python train.py --model="audio captioner" --dataset="synthesised sound scenes: up to three everyday sounds over a background" --train_examples=26041 --gain_aug_db=10 --noise_aug=0.002 --n_mels=64 --hop_length=160 --input="log_mel" --spec_augment=false --win_length=512 --tokenizer="word" --vocab_size=93 --encoder_arch="jasper" --encoder_norm="batchnorm" --encoder_activation="silu" --encoder_depths=[2, 2, 2, 2] --encoder_kernel_size=9 --encoder_stem="single" --encoder_widths=[128, 192, 288, 432] --fusion="cross_attention" --label_smoothing=0.1 --decoder_width=128 --decoder_layers=8 --decoder_norm="layernorm" --decoder_norm_position="pre" --decoder_activation="gelu" --decoder_mlp_ratio=4 --decoder_head_dim=32 --decoder_fused_qkv=true --decoder_bias="none" --decoder_qk_norm=false --decoder_parallel_block=false --decoder_inner_norm=false --decoder_positions="rope" --decoder_cross_attention_every=1 --decoder_tie_embeddings=false --init="lecun_normal" --residual_init="zero_last" --optimizer="adamw" --lr=0.0025 --beta1=0.9 --beta2=0.98 --eps=1e-10 --steps=13000 --batch_size=256 --epochs=127.8 --lr_schedule="wsd" --decay_fraction=0.2 --final_lr_fraction=0.1 --warmup_steps=260 --weight_decay=0.04
Rows from block 5 of the audio encoder of a small audio captioner, named by matrix and row number. Rows with one number belong to one channel. Each number is 128 + 32 x the weight over its row's rms, rounded and kept within 0 to 255. All counts start at 0. Numbers have three digits each.
After each channel's rows are labels from the 100 clips, of 14848, where the channel reaches its highest value: "top examples" is what is common among them. Only what is clearly more common there than usual is listed. The data: synthesised sound scenes: up to three everyday sounds over a background. In brackets: how many of the 100.
# convs0: first width-9 conv (encoder.blocks.5.convs.0.weight, 288x288x9, each kernel summed), inputs 0-287
# convs1: second width-9 conv (encoder.blocks.5.convs.1.weight, 288x288x9, transposed, each kernel summed), outputs 0-287

convs0.197:105174140195143150107130125142153099155127161133110102096095148150141119094106127128104104094138058105157113090113089128086109095158153123078055111175124096179126141127099104125128088075168169167153155097110138087130159074124051064078140163073096123120074106144148092094142145131089169122171166140111127128109144130086140169154087071099103041117120140127083123156097116089120107084154124103066182107092142101088163111155150100097108118088159044153137144131139043078089040126149118134151088137110123175134132109114076122160176052148094119123099135115138109112112158085103143088087087109115095081140125128145116135156139084087152114148110096116153141116091130125148166105117017166071166142088105071136082171166121136139131074180139157117144151159134068109075146113123132102093145099174155103101106104105106179105120177153085196141136148098119127161146121125080131086
convs1.197:097140121116155212082092143132124127117149116111145130159181069136174123089126129121122196144123116157078118142122095125096162149139107176124117097141062166118148151083122094173122088173166072117140139112116110144159136138101102118137197162121156116124111123130116122129153074192119155110155081111119120132070181157147117164081159114120065150130140116180170114146121179167080135141180106082051138189164039134142097156128109105098152146113049078068115108069158096113107144151063193153159061111107105118186139121149098111135085160111142120149148108137147107120119081118135096089142106195107115125123163104107080127151143125180116104100100079122156103079124082135072105093099140112163125133090174155126103092115130106117141150144070116109114139155073142155116167134104154090120152100121101096194080084155114091114207126048125154161069115103172159099093087107089137202
top examples: number of sounds: 3 (63); sawing (49); first sound: sawing (26)

convs0.57:085154114128143131154092062083140149126093143133121119083117071129155131119148173081138141120152142108148124091110112097122110124131134124165045037139114179180058081112154172165150150142119136107158134122125142151125146142162142061118113149143094094101146138142106118179086049122095083118110142108113096159153130188090148145098135145152093089124104105075061099115077108099154126160106121094188129076090059119117084089126137123047107153076166140143082100107073107122089128051129114140154092108117101131108142092118108125119187099107108107142138106092138118074093162108058099101116176149112176067126065127156098131116187121190131144131093123137159086158085140107122139163150103093150159077111110102134131146177162149106130105093109120124073064069120132130059145106171097172113071137162120177120075113086078122151085106093096101123113131167128086103167073164101066105
convs1.57:159182107091139102189060055173087169120124108116148078176128127148107142136042133068100150099104151124119160133114130126120121108156135126095105179143147085120143167085129116124128125105150169082132135089074119088171074092118099135160160084059099129161114109140123122100086091126165133140138105112075165109129138137144203118133149161134024182188119106175115140149122127127146134081184191117187117143138172133110098108124130098084080124080155087198159146135095125114132123157113083165117132078115071116172096105131147139067158148097145099136155145125140145157143119073133137133107127068099149136132084136139088123095134153124095140079199071137129090145126113144113155149183188098125102163122131156169111058134161140135154159165171139160061077168170136152019151114097125147115081111097119128093112089150180085120094120153178152154119113179092168122143062120132131122
top examples: laser zap (34)

convs0.238:181155123097099135164133188110139131165157121165150130156122119150164126126144151111122134111128180148099167169135155163119178068104129099139186142119185102170074103154161175158131159147125208174161125115133151139125140138146173135125116143111129174132127139160147153068139109120120144199147163081115196154102082135105165147113158123149123145074018151124117147154160152123165132088183122144054107199144129096163166100132164130145138164117104091122113135215147141131135042091105121147078107111145157159170130151130115140146117212148133142154141137148156143140113160156186119126209125146161087136148059138124171128105100102147136072151125130162130114172112089136110138181051097104129072136165146201118150140118117140115153117125133188125172174133120074162066118139088108157117110141141178135088102138179133165127175160101163185188125162183150067130181119080077170127
convs1.238:112127101169116074175116182167129178117143090150084163134106161067109122054085115072184103104136086091123111088064150188160127098102136098079128177113182170104138093146117169120084138113088113120059141118128161138093104151168145123203125125113104138112112105097136104180131151105088136148139131082137100100103062143122065187185124176139141102177094126125134095107053107142129113152063111085174129105116132133104128087187139144142077098086148103138098153146116164107168144157122139089138125107091178116132121110177115149133108070163156125159151164097098122124165134141078109141110152176183097120169129112075121090137105071107127054142159147167174089130117120134219137170105124100124103111197090084142166137102095127136148146139155066128136096101143072077131087067143102122182163094170134165154063175126121157121149154088146087162147114154103123087109135103065152106
top examples: muffled (low-pass) (33)

convs0.215:116148109111113120107074086093133116064133081114143177144129056183068137149147150138128158171137170135148099092198146130138178178103118131208123093171084139178129121158145175157131135181044096116091130066152165125113129143166079088158149158112048023163122141182170107154123144148155138143142131153127112107133078097152143164140100133146107113077159074133069157119145117156188122094150127112130112196134132137134096115126132118107106176111135119120115134076121116164135169092092158109140125129105125098139145160139109123065148093204147118135142170080118085158163076159118116126096143138135166137097104127143176107124177072161097136106120151156099130117134123147115142107224127187129129113108147130174160146128124150086130101096111114165170129027130186091146125139150098170037099137145103125144149093132101147141132139120131184114110103064168142197067131176187141127
convs1.215:110170109099180082122136062086118117134113131133155149123114119140132109098094107090150150116123110137110130120223122105163089093147168091111192124102145072144163127173135179118121173112108188115170034135131117176107081145138077096135126142105067126133132132153067158097115154111192117108121132193155148131127089148113112139140167124161108204150110133141122075124108114090125086115084214173178107090126146096074093149196121123112143077185093106179164158155089128109154113168160120119137152110130109141070087126128133046114120120164043112111081160111147141162092100138079132124112107117082100128112102151135085174140132167136136120198130161114172114159153137132143147127170159138089106198127129097105141137145197148169172182182130103149167077145161129091165143083092183196099102136101119129163127135068139116157075100160131175169148093136155137101117111136206118124
top examples: engine (58)

convs0.74:070132093161154127165110082113095195101130135110167116104131114157162118100157100141099088118126105069090131142083186142054115063114087084145115150092158194172043053107065117147131056145132183123144126119104084110181150107115133187145125107137136173131170140146118166150124065167107112179051091176126129127067103071142134171088125137074133124132131088078115120112159096105137171122129076119172129112116112093145110054161103084083129129158160121136166178125137194091112056149105108137076130151137160108181147115128112137156121132154125152087086109118125176123098146112115181148158112121144114206118108137092127136179134127155139159144096138122178117117127106143183176142081108111136091170146100117116155092142133133163153062132123146103154062158148118142075179106057096099127093094136052118163158108089130087141121119145158100139077078153111106101170134115096168125
convs1.74:142135136152084138126156148148176104135076088124146132127135135139098126099083209116106132122076153107158174159106139106148114157112092108142121154166127076142135086073175065150116129189147134145060198131136089149113111110160145112112152174179130164178156065102188110167144175111092058160095090161086149089118109090096157130156117125100123112178130169116103125118143146131167127115152141155097105092093127155160071095158196105114075115139185089162112151116160226153137147106128075081140132048094094064146142106163095185115141118142145187094131132108074144128080124142137094128109166126179178122152112126173081143131156100115153162135167156082076086120120105153111150106079103172062089109147107122149123159064133129107089175149164106135106086146154106128080079116116173121153158166124094128168155181112111111096143185177115064081117110170091114094111181093119156141
top examples: laser zap (91); first sound: laser zap (58)

convs0.207:112148105102108170117135173124076088158121161139153152143105088037161141195159126126074089100101122145081111174156135141113174100100098040124148152040165146086165149122091166147144145147186098137133129118101123166115080105107135172150126103138108204133094183152078056130135144113102136170070114141091135135126106135202132134142199112060167101139142152110130115124111123104110154123189137159137158221157126120157147093139121119089134114148135152113111141134148160123111109107142115122111147172150136145135122193075141112145108182146160135129109170086147125110150138146167087111208119100118085152121047107149156123094044130131125156116122147150076102168164144140117122110067117089144116166121010163153104098100129134153116115105113104109149086098161063146092154106058100147133091127073143159144177132123091119145137129182150184142124036133147147110158155104124148128
convs1.207:169138158132126097227148151153177122169171092187146100114124236132124074101178138091144113119088049087133114156099139127143090130153155079105141129171127138117092125117123205155144158088098133117093135087090149138083139103124109109098125128140123129144126080100134107099131174168119130123077148098080115101163055128119088172122156131086139128123115090098119116117165100105120089143075143117142127127138139162100114118130155127095096109089118142110061131162096150145127130133137095076121127078169183118056090103204110132151130070104150118108109191212107099119144127134101083185204156142115093078148077093095141139127129122135149186135147097163134067151141148125150150160097103164111136159125075063146145138070140105080122153120171121128157120070149164108167049156120123150126208165213133185114153121116199118126126136139107080138167179115140080107118128132084121104
top examples: muffled (low-pass) (47); wind (40)

convs0.172:183116105095104135155144170134153107138139121107127103150116136157138176078155168128111124070123165103134166127120177129124167061099143151151173126132150129157139129219142127131153140118119191191142157123079151130151082146137151147120103158110150152130157113149172161102111099157086126170114165096132156169138101124076145166120156127158079181085025170123143105127181133127163111109154143191067123160191115080120147115142158123113079118153162081112137139209136103112124071115085107177120161078128153127127124128127157186157087211106118163147144119147111170115107146138201110121195108148158108152156103126116155125149108109140166079134140086155130140143103078156167196167116060081144078142191168243098134144106111155148141116151137164122137184155134075149142128179127137153095131167126085133130068152167169187129154157126127154197119174193120124106164113095078120108
convs1.172:047098123165112129182134176177132175140130116104112167128110097110097110100092147113142143138115144095093100083071098172172132103103170144113107187094147132130109099185119103151101128178122109170107109099116142121096099132141163108151134122135122142119124136070166126212131128101081102164125149150147131165095145152096106155167136137125111085177062134124105103149084138144138144126092041138150138056069129129146109122158131093127123143128065104108108147123074136125160139163107105083119177129075136100152187121107117093133153055113145157138151101082103165176146134133081090140092165174150110159137149125135140086119107064129119053138092152168170088092117109120149116158090061106105092112255121076140165149147125119158116124128191098131115124086186066122171130032117135126190180157119159110147105142104118168161178159096097145131100134151102065115184142073089153118
top examples: laser zap (51); muffled (low-pass) (31); first sound: laser zap (25)

convs0.30:158158136110100143072118113113154110147139149119136147037107130174086130119103104062114169131175168050169111113117177160114113118150117126151161150168091115157134139143163158191141164085158116072151103063064148098116173091149117180104144128097094105072105124141073143168070059107125143185152134160155122098152104147124086137133144130122032138000101134125100150136132111094130122078138100136137104132103124124193126097140136078109085110111139096087104096179162091109093179082103145088129100122146142075120122135146109151137138102151144124116164169112148109141151089140112151195128119126124188167103108109197090127154144072130114120080145082161137106142086074104101106084092108085125108091137168106164121183114140120101098100130135187131122058074120116158190074070166135130149086157087141121182108095110129176195166109119145162101122118113168141098139117120171102145
convs1.30:147198124088161121151138078128055179075126155123131142109096157093156157107146080065160097107114135103104128122134126139126116103118132127127141167064139208119103113172107133095119142102100160089120145135113139134061086142187163091222103130067137124107114112110130118131111108092116098180166135123173157098117131123125175132159159145128115150218165152157167125096120141124157118049134158139138182106156142091095130170193114178106135093163114121207175146182101109101140137193099151132131132110090144076199157128154155136168097118183066124141058128137163149156089140170085116130126061102140126131147145146082100162121135136134121133112148104136137151154103136079172112082165189099161125145141162129127138136130164121210112176097096102113060081149157071103163166137091137145175064096069133120092164128118119141158072076138127152144159096124183154168142128198155159143
top examples: engine (65)

convs0.190:114195150082159131140111151140180106086164173100097182119101190153093164124135096169142129131133074089142133141084159136103122125136159112130146164124091148115069136126092136104141090108158132211115129094102051077140125085169166130107108136131110121075137149196183093064215149155056140114174132182107175198130155112138133151157137169145132141119114077116107121110158136137113068105132133081063119080125121067088142121064180177147141119104070111101124123091140133087139139138074146166116107147116182181180144106101129101124151096129137139163135152045184098134136138095142126178119119090125134121138157185093144175112162123125074154145121101068182139113167142143101117109077112195143112141168125088101127153149117133159186121172141091078143110136177138169147115114185157113139186150115133118136114154170135096101150161182063178117190154118136141126183158132136185114
convs1.190:143085064147101118129140158134114170119135095096208167141102087108109072140082175171111156142081135155153162147156155143092128203187091114123132191108118073125141128113105136131142071125131121136087116105070102130136110087123134068065166112150104118152100124111132114126090120166142123156057120121070089099099096141104081108125100146116113100098140091192151172114129170169060116091168120122113062145128146188124111193139124066107105126180172099090090151121082152132172178123093057151113162049097078105142139086189117121141164133103089199088123141124063149157115125155132111115130179142079112083171163117136071172104113139150115090147129142134152105136151126152122179131122111100163132187110089164136126165101115100040167148120157129131135125159172146136091089152102114128179180138118117152177155072125155073115113086135168096170106081127138125108084166085091175142
top examples: whoosh (37); barking (26)

convs0.228:168174102097135151106065110147113075099146174066139153100173120166101121105135166107146120092143117076184161093162172183127209112124215159146162153098135118085077071134145134144128115105182113179109103121086145125111129135116069165175096156169083089128109110137127113107143134180127166119129143149121155125136148132114144186158136129142132099135129099160108094144098087146128136104077138107165115072119078133148153122070148066082149192133194112154105090163136149106170169096157114099163122085085144155110178042127114155136113110132118144235118123055131108088133162172146103140090162163106122135142171205106142124106096121146096095146105155161120151136151096115098121117185069131104162101117135102132178147120123129106095114096081121143148101091150148125106101205115184155165112159150134150153119196208106124102082129081178143143181146121167114111099075181105114080
convs1.228:122172124102149080169135116134114113122122040085135111191099118113158126066096173091110167132116062107098181110107116118150100168105197121124117085160102132111136087119157109117144143174128130142102113084127108147107150149183110174131127134143163155085138078176106144143149110130120123139073121170108172094108076099084150086136138086150085124155111149084182133143144211123117102126189145146046113038098123081116100130146154081069082106146107044125163079110149135118104098135128103189115176107133106091141175124135054105130108166107094209125136156080066130171114164088150052112118219108116084138135186117142121156089143115154104102118102109090115084093095067146112108122108156145126143067121122148086125165137113138170144127120107133140102108160160113110088116115089194116111111148103094139168138193135152164086106138090092087097150126154080166118102159143068145120
top examples: laser zap (67); first sound: laser zap (44)

convs0.239:085161076122121127158184138131149165095141130137044120063107087171160148106179137121137155085141118133135164099088094119165159090138199161129088110151103157106090149171152119082138107154122211137141111097111098092131135120071111109148147168139145060095149111108139199171122051160108099120162086159075142137152143108123100161115134129149143183054146177085096135116175129155129105078145194143131175161145124102104187124151162174118111129147157141104119152200128118150130073108072129212134181066160133053122158132146161171083157151162153166153152124099070188095069086094204140107110143171135120183134114103149121120098131093137141139117145083107123132156115142158134114135131158094137141167136121184133150140124124164130160141159153101126101187087193124097096162129179167111111107147116102105142109134160138190165153131106114059118146091176114166079076154102104094129
convs1.239:140107161154113179096176120140136105165144180100156121131104097079196141077181141170168151125114075111162096141073104102142086126146142221145127071087095125110147077195109125149151124116167148117156074108117136166139109149100132164163132130143092131157159103106150135149108119116094180069133076095098135170075138128115054149130132094090100094097141195034092181123111185117151136161094048146079174111108133109147118136165164168128133132114038147132134121163138147186176172129087095067130132129162135104116146124079162092150135096139123132101110087115116172165176102096076112099177146105130092115137118183099143159120114094089097075113098110126110125124085133132146134094132107128145112051151158080170090112138150074077147141190098102112104167107129101132145151070151109109143140117111113101168142151111104198140195152057127202099090105124100124111138145089122136165
top examples: laser zap (39); mooing (36); first sound: laser zap (25)

convs0.106:147154123155101118174155101116142135131139128116108143108126197143149107126130122117153136107110129081128109125109119046160172035158114156160149084150139110120080129104169099097129145145072125194123144107150106115128182110159129133082100116117113122158085202124097084090145146106107159126163115119109114118135138129072077147084157135083085123026117137135124171138098051101138143116120077103124103141125097060105148153116111119162093139043158117039043121184111093110103151103093150100160087138117130190160172125147134139144183121144113165099151159146075157114112117128151082148112125025169160128136158085102118122070076082118142125174137066117122113143069151114134098120092105214142117172125130116118129157085087179087107106130136108103150140091106052186077142129146136127145092115092126124115073171168074153158140160140082119098122129124115145092102132071124116053
convs1.106:146145150122147177066151128207092170116108163102082096141108108114175139150132097111135135085121144107085139128101076114066068083129167181150107103101179123111164133115097130172152097119146114096134145112169132155110064140148125153200123146097098145065144122129159188168138091142188166132211098081143131131094152112148114154140152123132111145145157100182112095158138079142180076212117148102100161149154117111117106092150178134164168101070154130121170116125167106150146111132100157129102092153151126165137176212114092099122160159148146128130101080127215154086114106149114162122169067133136165130072101149109145128146134141109097081118086061112169123097073159124161116160099191101165168113137153128071155116110143108165144124131060164120117082165119087136178188062155149106141041102059171061161098155142064122117141137117127143141147114140109140122084130123138144162
top examples: number of sounds: 3 (60); sawing (49)

convs0.201:103122103146113174142095093112144174081112119129156121145171099095147142155142114145100163143127136116147133132126139077061125129071115091184148112092183147055092135110148151109141101121083127096102143078142173164154136119143127177126136131114135124167141129063150138120137140106126108069120106055069090067182048126079157129059176098141080121091069101140126106140036119106107156090135159107117156104139130144143106135103120092108147131085211118128131175074142106078209090161130103128137097115134167147136127159084082130139130054101113098121136165134115135136173102143073178144084159053137117115093099130115176112125133132138138110159169141101128105167058107145096138096100139180132155101118020157112105110091157130099166130103083122122157163203142154130120162171076086062053120126154124149115092158131146112139080072052144168152099158111135096136121076132124130122
convs1.201:162160099150104096149141121157101128139137125139160161153139149138085119085089178124133164127127110149143185118117100110126133143159146059081095147137185108194107129100140110095169081101153162182141148099135058129121104079124135167150171139090104089197076096132133117161125142130143135076127133069091134125094121178131154129165080165114026167103099107097143165121131140187093172081188161135186082070131164114131132137152119139115091130067124110143160078083114141141158180147124125144110116113077110133150146110181124152145148161137182111058135083074158101135160103177155058131007126104117086156163123135081127157103165122121110155165154106149121141120161104123166142131125132111121132205124098125171085126133110104121183167147171083071133121154099170074111106114099102129165119150118087156085143125124161046136137056101139150201110105100156199118167126090122102112
top examples: laser zap (52); electric buzz (33); first sound: laser zap (33)

convs0.35:108120107082135149094097095096151124135164163140155147160110109137095130149144080117117178148102150105166124148136125155124099143107154153191108107145132145166087179115102160132082152161139121066182135178139142121131162177150064096125112123144086135160109173093145089141108124124143151149117097146104116140147122143107161169143169134166172128127102092156100122114100114136132196090118108075169193142099130121138132159091179126133173127101091163150121185184102097147133152093124091065007096108137065096119148166100160136126134123123072102144101124131169049120129136132069112151094173120073181118082168116094159114110153089183142093096110096136134113121107140070124162098106095168106161060115134104152116177164099090137089066111052154127141114055133154098130138127117147194170157119089146166158134112006102135145115188114131147110140115096101130147160032188137144081
convs1.35:185103158101163107094139132142124132089168069127104125110098174109192163135163154117141093119082132097123176144170165133139146108186079131096136119075124153094122097186132160108241127095143167151134104069049117148076090140190142144174102123080090171140144160151091134144107122139117131122151178125088149144158115065117179109167188102028119149127125154102135144135129147151150087073107084108159139117091119141107112166125061140115125135094069091166143146132077111150170142146142118124070081157155173140111111126158102075148117107140122079132100150166153085153117129121110116119159073150060090109142109176110149189136121171135082123144116083146039106213115112166158079062110162173197154143061140115096115107098127122145146160123112109165115091135143089075120097129139165153100120143185183168105130133123136149142129101108162091116152130133151132141164113138119105198
top examples: engine (69)

convs0.268:140176116064127072130090114091123105159118151118096118159123096124088138131145149119123170121099133106137092180143109154133136132151120173098045168128075132172121152108154144118108095140120128128161137093117160076088131148113123005099118149113054072050108015140102125089133077127105181157137169132079110197106112162108134111080133121127115146096109107084056164088130117112110055132090134142157151088110146103073089087093123128081152088150118086120115126123113046077145142101058124089117127147145114168124151159153046103084160116101121145134158148079161113085130141158095067117124135150111121144113159162126148099147188109153116168064137071108124093124154157084133154067141117117126071131138079106102130136098137123130099077174107075091077086108113100119148138105156154118139113108052149087125144133095131134132117171171132132079112133122114147152149108174101160053
convs1.268:161149145128126099056119127129160137147172072096168098106109146137128157156105125172052128103088135135133143105155177161120142141176110188135175103094091125084119076160108094141196090112137096158148132079080116113112107130135126122123170082099136154151225209133117104106154153132117076105157133142090135112132105123129142131128120124109106142090108122198141172142163164140071141155174103109133096080142158104113110152106126078043121091112068094104098118074108141116084143157125139171179144109110111111114138076124180146147159151133104120148129150142122117153122146116174094119054081085117085076104102160171105162200148168117124087155168147131100130111116122147126135111176190163191136121098178153089109116130083085126151131160133164116109119135142101075146145168073132156112097056076093131049172127187081191186141148107117128179050108108144165183128119177159150176
top examples: drum roll (35); phone ringing (30)

convs0.195:060170153183109092157125111138095130095086092127121093093119168102127178127172056146054127091117143135084107124129031109089119105150137157125099103083073114136110201090036081146089101106100131151151111105137146082139103110163127103066161135109136167120109180119113096145113160096091086146110142119068118143114137107067124119111113090104082099130162135105104121146083123079119096159112118104140195072138134110064137114103149092119114113069156120138121124092095117106126084165153044060119073191068120177160162139132124107144137113148130138094163131158170118112144127038066106137126115143087125113139141146111146163114168126151146129175192139080124131098053112054126120081091053163118149120139117070101137142151090081127125145155119123097111117125101077112126157130099111166157165105131032162133083134117089121136100106136138146125119102150078077131150100122075124111
convs1.195:156089109100094177119135145089155167124135080083180116125051098132138124106116168193116140098135099126136152133130114086115124160183096178149139033172154178161147121094110125205168101149157140094129138113101115134126120124153159112098147150133115133107091079094128118121106207131125167037174143126070062102164136097129135101141137183114152121063198072095131146117048170137137121158146057083144107140114127093203091160114107123129187133112185116110140149104104106147220154082109077155149057097138162069079174114119092154112145179139128169151135084105140101125145140128129086108134135109100124132148147132099141098161136119144114114177076106076075165186101088170128093125091135181168108114124135103135076104138149096126135094083117128098131165158082116131116097162140128122145140115142131132198114122135165112168149094101127090128155065169113170115071157124066161141
top examples: muffled (low-pass) (37)

convs0.163:087120087145160128133078170125122054120088069101107054137180142135080059172151135120077137097095158146101120136137113135088146037081160096151156165121124131138143157106101168173149104139122139105112105161119137140123160161152127122098174103149047161150087135030113109123093139102070133149114065103074112166148121116115145120113141075118130084098131100120138119125090088094112157099105146091154208135115103049155100146117112103147096081166094128046113114163019130105089127093133092100114104134090139154125090112099161105084145103093101079101112135136088126098087111055148177062144135143120112097073107100118116066119166120121123123108093083093122122116103115109139049089134128125109127128024156105104127099144063144110125121131111145090108116093110141104083125100125139145078122150103077164112148135121108107108158118138088124085116157119021116132128134114124114105
convs1.163:208126174108111124144118120148175154113194151143079095092084155139195160114161176158121097133083132098161151157137151125156152044169130126068164094102129157107137099106139090101126147053166172114109134146097129122150126147145119142137101182110141162151184128102102110113124131079110140117129144074128168123127126112149121095173103099057151170083130143137115186105105165129157116077141088101201159122128106134169146095112083153150197110072136119104095150114142131136092122095149136135089070155127162109112105139096118153149182094150162105093120140113083101108162129169107091100100127130142097133202113169118110179111103117086113115112190182144100116168124084148111133083117109195176132137062096122078149096136216105076121168100136133197148164095141156123043101187113124164127140092200111121066154165102179126126159090115168098113179078113094154116126131073145106183
top examples: whoosh (30)

convs0.187:152178075139091115155135106119116163122105101070088091111167123116142143132159124096133112168103134135092087097155129093089114062138108186169062103133099120154153137086151131147182147137107152137154154149137125143111168227126127113092119130148081103174117055103095138137058134072119097182125124155124102124185135156091103074084106142122085091131094114117066149121056081111168113136131094154139153072066063108110138119178070168121106157136154108079111113141145110135088063122108083157121077115093161134120100130157062087066142079131090138096151118131116123065097127078114119095091180105147175087145113089151116098108145069080176119137128143092120101135106141098142155037119117116100152159157086157092149094131144126082149109116133145128075130156086161145145169121119130155104110107151094161146104033148104089151088115084116085085075085116118113090101053125119094099
convs1.187:145192188113071153124106093132098071126080189148100091133117124115170113121153125081160140088107103143111049099141145088129144101139129170162128107132117204118164129156086081146126136139200167123121061095102093142174090173127145103127145198138094136109136134136161145042097104067139111097146083145112095115103175081114122044157122128159126100163124131125121133224138086111186167160146089147082121192124150139141095075105122101137131132184101126146145147133113117133168122166101100109113069139141053115099141140130099082078156123090111053134136077112145161178119097146115114144182098148134159110183075115115106185089090131099096157131105148105131107173137128124145098162101129135127121090178154134176130084078142074135080091189132116131159124109133172154122097012098157101116110116167107096122129169124110100093185171132134180119143129114084120098108123117164102116
top examples: engine (41); whoosh (29); text has "car" (26)

convs0.157:140110124108145116118119085109128125089104091056134109095178139125125131161033139154137094134089177115124112168105127102099116137045128140142071094133132127142108164129179132147140106069099133115151146119099161134127116135077100128123097132113151122046107111117179110139165077085112123169185150160135138102132140096083127117141212165113089178134127119134098069135108096103119142137132093146130112125182146097195106060151154093108124137078103048173135140048133080086104161105138112128136089185156100144098074180085156127185132118142028087139103119113149093088106147139112109127121131135115072081105133145098102053131165101131125184160154077115103135128057085107058147106088042140099116124156106128115084196124140129062118132136126146150148171112187096160113105081162131137093093192086189117128064113131108132115108095166100181156167114133128126152146142140120127133
convs1.157:057136140093084152194137090160134142144143113089165126118082120170155149101099045101139149166159108085066144124151116144121136075108087114133137136168133211107126099170094109113115126158169107096166166087112128085123101167146072110156166072158116111148135112159122148131115134086118094162113109068133089110162125141120097147120130150161081182177139105118157157137163092205103161109118109183118075148148147097087124060070141091140144131096166143134221128125201100095141034159115150139143096039144128083109102138120135105115125165156173093131129081104149093119156082148129132127099140092109179216135108048079128129139160194131160108118133076140129137115136126100152095122147139134163126154088168133153141087168110106154111069122191132115131136135070120156164146108130097126136183187121131118165119089128088094112145104148120171158141130072087075135128071163160080150
top examples: drum roll (41); spray hiss (25)

convs0.89:101161106098157114135125159139051123096156119092138116110086133111116147127183107109067123139133100098146118155128106129117163071124154091141173150093124132076134173123111100118124145152175156103071146138138109140155098114149172087124083089131103114158152123137138111176118121133165132131116101179099139160161100091202183194138125082160121097091082152074177099103113120125156163104111125183118160111151184099147133102189133129131145131174163131092025081093093162126104098097083106130077148118146204125155151119116078135121119123114167099159109150087090194128173129085185187147144108122189184116159088113109081180128113146143136149097076077141175116131096096122111112126089138103120122137162052151104144097123117125176121109106176125095161130161159120131195173147103148134120117162084051122163169129204130094181149183181122119152112102167124212068072146100087125074
convs1.89:193129095154087116112109131142122118133067145101151123158163126116107077111141218191078146149102145071136145146120066102100161197148088151130000103139085142117163122151112106131104126151139147140155163087100101128098123121191156157137179158164132099120134118103157136148147077164145167125108110140116147099098096121057115118101124132108172113167156109135159161154072166172116141161145106107050107123091076120190072091135158066082141138156120126127114136069116152193137177099107110133106146142106081104144205133181100135123089133080084133070116139178102115135115085103157088139104156181111126107178123167147132153131132157116121114092134053081167146128099102194125170116134122143188080178102126129120109118134072073147136140174142164120169100128157147189079131143110100157163174099126089129156141105160132122112137125109143175089093142127154107089115153142059076173
top examples: whoosh (100); first sound: whoosh (71); background: none (45)

convs0.212:093126131092059156082089137056130162152130164103111087118130124140110118167159117107131131057126157097184079099085101106144155159135090126203161076129096109169107148168135161151149151138131122119073150128117171100092180113143128155109105149139057070102144150138142126124104092110142022196141109071147184104158138125065170141113187157077094159098107140143120099147134157120162118115114094094169155115144103118160126089123133071110127139120105108121063094136114081126042185070068118061122105145095128114115112119122140130091136057195072099092139139171120090100136075086092121126140141131149139139106147175167113148107076094129182118096176097142083054126121128114118120086122113165085108109117164091123114158142161169120184115117127174112171097040154131131095125125164101157135134132142124154138112104110168161163088107144111183072144077154130168099080109101160161166
convs1.212:145143160114165148155137077138125116105109151118158106114067159105123158122117118105146170109116141080113146131130085115169078074075144169130120128120122136057126088110122124134167175096110202116154110129103138158107083158114207165205117105083122113156090132127098169121137140109169118147145157155141188163105126149146099104134199094139081174115096099125137103099125108118141086042128173136154114094139175097149164149201106138114164104131088053165245197140115112127117135156124085096151145125139119097087131192080093122174069165129123106094135146166157149153136180109091100167087150114111151098125161151113106153148117160111110156152140049151040108145114127164141138130169202161170126125126102121111120063136155113124113185162153078118153128160189089040154137142086094124182079169119142119126096127106102170159107092138138140150116134137177087135108056149130145161
top examples: engine (68)

convs0.118:106121108064129100142138143113093176103119160099122129086112103137094112128124103146124129145121132122157141072127120111129145149131149154179105123152079167144117126125101112147129105118075130152075136113156106072140129133173067129131097193179086043175184098123149125165093120164144130103141055138114127145157110116139128172154129050078171098093111124123070078094137100164134127121099138105139089153116111075152131104116122129095142128114115140078110164068053130213125122125054113063106186144109087138123211121149136161082096056148159097095148158099120117141062077104144114059066150144141178100110148126120128122131141038157139081082119153153105108094082125105120134117161155173126139111083140080179125166109119105102081105043115066151148138025148179094157161128159160147038155171158137112153149133111159165156137123123160098127125130097127140123114111148152144083
convs1.118:150137141151107164155160101138109088208124141111223178113068139101151139155134076176126070168180123152137080133149130135146214056125093143110169137092049127137135113155136144158147107135105119107166055103107120136098151179129091091097110075153029036140147159120115137143088161166098119053145157171128144180154159107136121103143144104066151163111099136099103144215100175103126161072093107128107090133132112068140147156122083132135136201145081142186161180129098096130166104109090120130151152122195141095134177140086154075066092125126105099140131125116122120155177145116139139089153135111105072160109162152104108152127111187111125101146125120127058184109121127132143081071154087160123105132139134126126144094140192093166116141156095121147130158169117149133142094138181111155108188107131069112113135113131148159085125170138136184136171132123133088105148139104162140152
top examples: drum roll (87); first sound: drum roll (55)